config.toml
model = "segmentation model"
dataset = "coloured fractals of 300 iterated function systems on busy backdrops"
train_examples = 48750
horizontal_flip = false
encoder_widths = [96, 192, 384]
decoder_activation = "elu"
decoder_widths = [32, 64, 64, 64]
decoder_blocks_per_level = 2
decoder_upsampling = "nearest_conv"
optimizer = "adamw"
beta1 = 0.9
beta2 = 0.98
eps = 1e-10
Rows from block 15 of the encoder, named by matrix and row number. Each number is 500 + 40 x the weight over the matrix's rms, rounded and kept within 0 to 999. All counts start at 0. Numbers have three digits each.
# b510: branch 3 first 3x3 conv (encoder.blocks.15.b5.1.0.weight, 96x48x3x3), inputs 30-34, a 3x3 kernel for each
b510.0:498545500553504525500493500500564500500554500500500475457466500500500500502519500549500548576504528500500493513500551614545509566500484
b510.1:471528437533500492540474548577500567434500463506500541500500568427580522500500606525500419551542484500512447500500539432500433557567504
b510.2:473500466566532500493500517390354413417500566500437491450380409500508473500482443500445421535500479500500452423500500501539557498500515
b510.3:527457418500500618500500481436387464515566424505404465384386500500533396443452440500500443583500585542500445500500500628500599502513413
b510.4:488500500500461515472458477375500431500500432375413500401399500459419412500394500500500517470500500469500500500457525524499523500500505
b510.5:500465527400358500500477554445504500371455500500496484500469422354385500456409500500500500500500500500500500500547500427500500512631500
b510.6:580542491447500462529500502500500527488511535485507515500500500500500531484500496560519500500516500513560552513540490445534542525482500
b510.7:402601500497551500381544481583567500500504500644500527530500588500574521507531488500566376500527500500568468479519492518501487538490522
b510.8:547486468392439500558488486500439452500500571478476517493500464543500500507500500565416409375481500457488441500549500483536500530560498
b510.9:500412531500492623500498479529497546500500537501570494500473518525500500501500494603479468500528615524539500457493500514500500500500500
b510.10:500569500525500550500500511353534494443501467441423500399488388500468436479465451468500500520544500500528510483500500534474514500497544
b510.11:483500518563525576477523388500614569500542500500500547500498591500497442476523500500500492571534561489500364500500500559500543500529486
b510.12:500422532489508500566457425500527499500566506434500500480500449516500498520496506523561598502602412534527395532472444550579500541500488
b510.13:568511485553511584508525500548552540568508500396434523473532500501500552487500563517579532500556589503601589566500505557458578500463500
b510.14:536563418562548417500540497528500506500500534554500500479500514484486521539486500468551501597500420500525500606561407627515458500475470
b510.15:553459410520467464500428623447534586500522553534525500448500500452500569535500580506521500572552500488608569511443500521543495536434500
b510.16:472556478500500421441561602522449460496500481433500448450500493500500499497500473500500505500559427500501500438561500510551500469571586
b510.17:500448567491479465505459500500546495492500558500452500515455458500500629500492500469571551580566419492566542536511500455581517515504516
b510.18:587557495500500500500526436498499517619581500565525433485496500487549500485474500500541529543500378500443431500560531596618500500500462
b510.19:529500463500482500449494501500500551500500498552577488581500452479499500444500453486448500467500440489458500500508546500576433457557626
b510.20:500593500484560483473472464562468500551478485531500573539500486556500517448484500482499441500479500500465453571500544498500500521479540
b510.21:576551421530526439500414642607531569538500507503500452535558508458500587542457500500606489500500475445500596580500500525500497556462559
b510.22:548516500527326491500557500508500500500514500520500416454500527422441500413500410525500500433500534500505500546500534500477557500560500
b510.23:500464544546496440523405540500500497500560506436582533539500519530546500500478514500500585564500442500532512499500569500577500524486577
b510.24:452509487469525477500500500500464500500500526537542500495480495489525422500468498464500475500535477500500500500500543457554524548505516
b510.25:474494587500500512602519436510522536580489500500500502453525475500466500500504527500468500473500488544539388500568500500500590584479405
b510.26:601500340517500376537508391573531439475561479500475408500500486500531430567500462634616418537500487500520422634584442561577498500473500
b510.27:503500522500490557500492541407404535496500500464500500451500528435524500480500500500500500551486549511467552486500614500500465483500635
b510.28:594472503514504562499549363550500512509500502500392462581582442482500515457571435517587337480536566485492453597584469504500513500582500
b510.29:548489525500509488500459500500500511548564525496533500500539500500500433503486458500500500587534500551514493620595506576500521500537509
b510.30:514500450500480500506500500500506522581521536500455500423500486523532472574500500612551432500493567500520553500621426500490500500500464
b510.31:545480484391457449581476500458500516475571494430556524574526372459500479450466487468500514433478452561472540526500492500500500500546500
b510.32:568500457500443485538489465474500500500606558500536540500563508500500586530500581500500499395500539500500568500500492500510496500508500
b510.33:433500468574563527500588466545500518564500562610512572500437591502500593528483500479526415566541500447599500565561475538541617500506500
b510.34:542539447406530464531460505500507500474545461500553500504562400449529500461529541559500414500567505580481510493612500500650448510541500
b510.35:500474500546500578500484500449482458529481476511495500500503500510500500500501529496500463500500535456500504554500500554537495555556469
b510.36:500433544415500500612475383500502448471498517364500500533490517484433501538513487500473500465503560550471501608500493400497652521524355
b510.37:500500500507462475470500492500487474500505500450488520468468468392500539452524500500500505459500500431422500549500500497500386455496531
b510.38:500500496500491486500480482482500500456474502474500500500435443434500442480465476500469480500500500505500500500500500500459484500479500
b510.39:490474480495500514506500500500495505553495500522448489443500481522500461536500500515456515515500527544500495500582492619537525500500481
b510.40:494475546500562474571534410470514446500450531500391547528439500439534492506488486511472484481556507515500436500455532441530527521484500
b510.41:503520404586536464500549524500500474576500492500453486445500500481480453438500463500519445630657474500504465500648475500611434513532500
b510.42:500500476574561524490594481574599500555500500507418565511514500547500500500564500538548577586523528524500493523500449521500500499490487
b510.43:488450490537500523520447495500481500521500500508494503435435500500476500536460500450452525551505500500500500529523500596542553500471497
b510.44:514484500507483472501467500437470500472505490486492500419402469462453463463500438488478497496476500500500533524464500478506500500500540
b510.45:503549500510476500500482463500546500483519471481499520431414473452460427479450461500500500517452482475500500500500514511500500500500492
b510.46:500500500329453447562500486500500467500500494437493500593553391484500500484500522494409500394499477500457564485500500474556525500480467
b510.47:500466500453500597500564458500500500500500500539500522475500648500500500500556500538581500462553603470650405456452500459424574523522455
b510.48:481540500518522466500535526522534500500461480543500444500506495500434425478500500389401606504500470504455370500541490500512500515500500
b510.49:500540485492496570406499500538500539478501500500490553459500629474500500500545500500603416529533587402500461527500579500489560440500500
b510.50:500623369500560524500532500500538563500500473538500500500573549500500521500519500390520500500500591522467439554537500500464500430500509
b510.51:500500500482500457500529500473453529500500500500500480500500511449428487431446500438500500475463501524500500497495500500492500500557558
b510.52:500427500500438500515467541500521518460572450457483467500500500500500500498520500500602500500500405534500427500416500522519500500529506
b510.53:503521500513500489490506496534500500485500480517512500490427500445468458441440500453500539500445519500450500500476538535505500500533500
b510.54:510473498555509540438453580506500535500513523514506500406462551500487516500452500500556500500500487437542501500476560600500500474476558
b510.55:500491500500493424490500481520500500446473536494500509475474500451454493487462481503455448558500500501500515520500500619559469457459507
b510.56:578443470500500510500558518520500589506478519466500489500545500500500500533473546617500509463500519388500500507584451507370441435487500
b510.57:474500511480459481525500493588500524502466509500500560500506500462500471500500483479461466419448497479467481500497500500488500577500500
b510.58:502534504456500476495535517522479541558500517500517561492500498423429459500485498494500500442581433453525500539669509461500475532535500
b510.59:505500500550502619500564492535500500458500500457473525449483658523500581504519573615449500500520624458572479476500500500500500466426509
b510.60:500491516500469504500456500505474500472500465443465491480470440503462469488478492523500527500489500500500525500504519493472502500476533
b510.61:500494510500500500453464500500500500500444500453500541421435405451413435460500466500500530526468500500500500541500535446513529500500581
b510.62:526500495451500464500527500439500500500516503500500509490456464450514478479409497500500456511521463571555514540598500500500500532500500
b510.63:500535500460516500500567500523528526483500521524498506526552553454505500500500500500503500468518500514500500522500496441500507524500500
b510.64:500500524437512500461500500452483452569555459516505500444524478471564500500537456500500470494502498500569534501458500500633478500488513
b510.65:500491422517490520444444558528500554500552465463581500500468472503523500500466526419615500492500517500496514500424613576514388500500576
b510.66:484587490504550525500539528553476553580500500515450451501499509523500500500484438500500462538500500516392416557608557577521518500500486
b510.67:500500542549494567500514518500444606614565562465500550596500500557525516500463558528500533559542602500500500493464500583527591496500500
b510.68:575508486500515447613589502481447505538537453500447390492493505495523450500529500522500456522500424595500434500555500689649446527530500
b510.69:513612479463544446553557500482420477500422522585486494548500500548457497561500515567459539441509504440416531511590528500543475565490500
b510.70:500500450359459543440499450543500500500516500500510473570494470445379500447435500500539371415500500500525446542500511500481567500573500
b510.71:500503494444536512488638471500477466479474500518500541500490450541500500500508585523500528469538538498501410521500500461479504600619577
b510.72:497453487412500446507532481500500515534501552556577533505468528454479536500503533507567459436500500469627550443478500471500524500504500
b510.73:557500566500519408500549578500504506534475537474515500510500476500562500500494593584474500542436446450422580500606504486584507539500525
b510.74:500500580464500432494500406500477500500580500500549500500445500500500500461457463516510527486500419548500429542508500548570457500500459
b510.75:500500484500500500500503500554494500500500517500484488549442500512463442500500517497500501485500500500500500414500485500570530500472494
b510.76:497431526418498455446324459500500500500472525534500500500392438472500500455500460525474468547514500493420500393416545388500429500500500
b510.77:464522486500495582533585437517498500559545500525505561501500648500500500502500608486500532509524620500527435477500516442491543500522500
b510.78:474504507477500500416367462500500513500500478468500500528422452478500472500513508500591413533593500494479465393597479465637465520506390
b510.79:500405500459461426452471473500529500528500466500500500517526468411559468548488500500447500500500500502500500555551586500513419516570500
b510.80:497512509527529500500565525500500500432500500524500488500500500500545520535500563473531506517500480503500491486514500500528500432578500
b510.81:465603457489542524445620491538535500500424499500487500512500587515530507510500500512500474500502533476488441481521500446448457500535499
b510.82:497502473525531579500466500468500472500535550500517500500485521494500500525492480520486503509500604500500500445538398500574575465472500
b510.83:516592439539520537510610479500492480532516537501414548500465500500500568569530630513602512529500541446458554554500504537472531500543449
b510.84:497491489482464500500480481500500524500495501500500517482449444508479473487463500475500500477500492498500497528500500500482479500500500
b510.85:500442500500500480463523482500454500525507496560472500500500470498541454499500439500500507500489501468487525559500500500450478500539519
b510.86:500498520500500472481516554500500543500496566505538500500510500500543589564516500536618500500516500386615555521456508500499500500515503
b510.87:500469500500503500528598479521471577500494451500500532462419469499422500399405482470500455381500500500500449500500500446504600567526508
b510.88:406573505516508515386542504589500509556484509500555501540500595479505500500534443511595409531506501472500500530517500480481510500500495
b510.89:500456491426445491498500455500501564489500500500589500500500514474483500500480406486464467500447506500467500530500500513500500500500497
b510.90:489500500500429500566336472544500500500500500500410500503460442423500500503396442467491489463420458533350504577544500500512487523406553
b510.91:500468559528475500521452500500505488500500500434500511500500456507500443494500490534500578500500445511500499507527557519572503500553506
b510.92:498500518524477585500500500525498501481434530480500500500500455466431451435561479552500526500507500536462493496430437525474566500500500
b510.93:455593462556578559468585472500524500500500463541500498545500500500510500535513492500474563564500614551368500484596500501502478471583486
b510.94:500500474500500462500521500481526500494466500454500486460448500440491500442430543500488485444500466493558500456534500500500479500500469
b510.95:542418485500422584474518462548522498509500500476500500558567565500458465528500529500488500493527571529513404500500443500474500500500500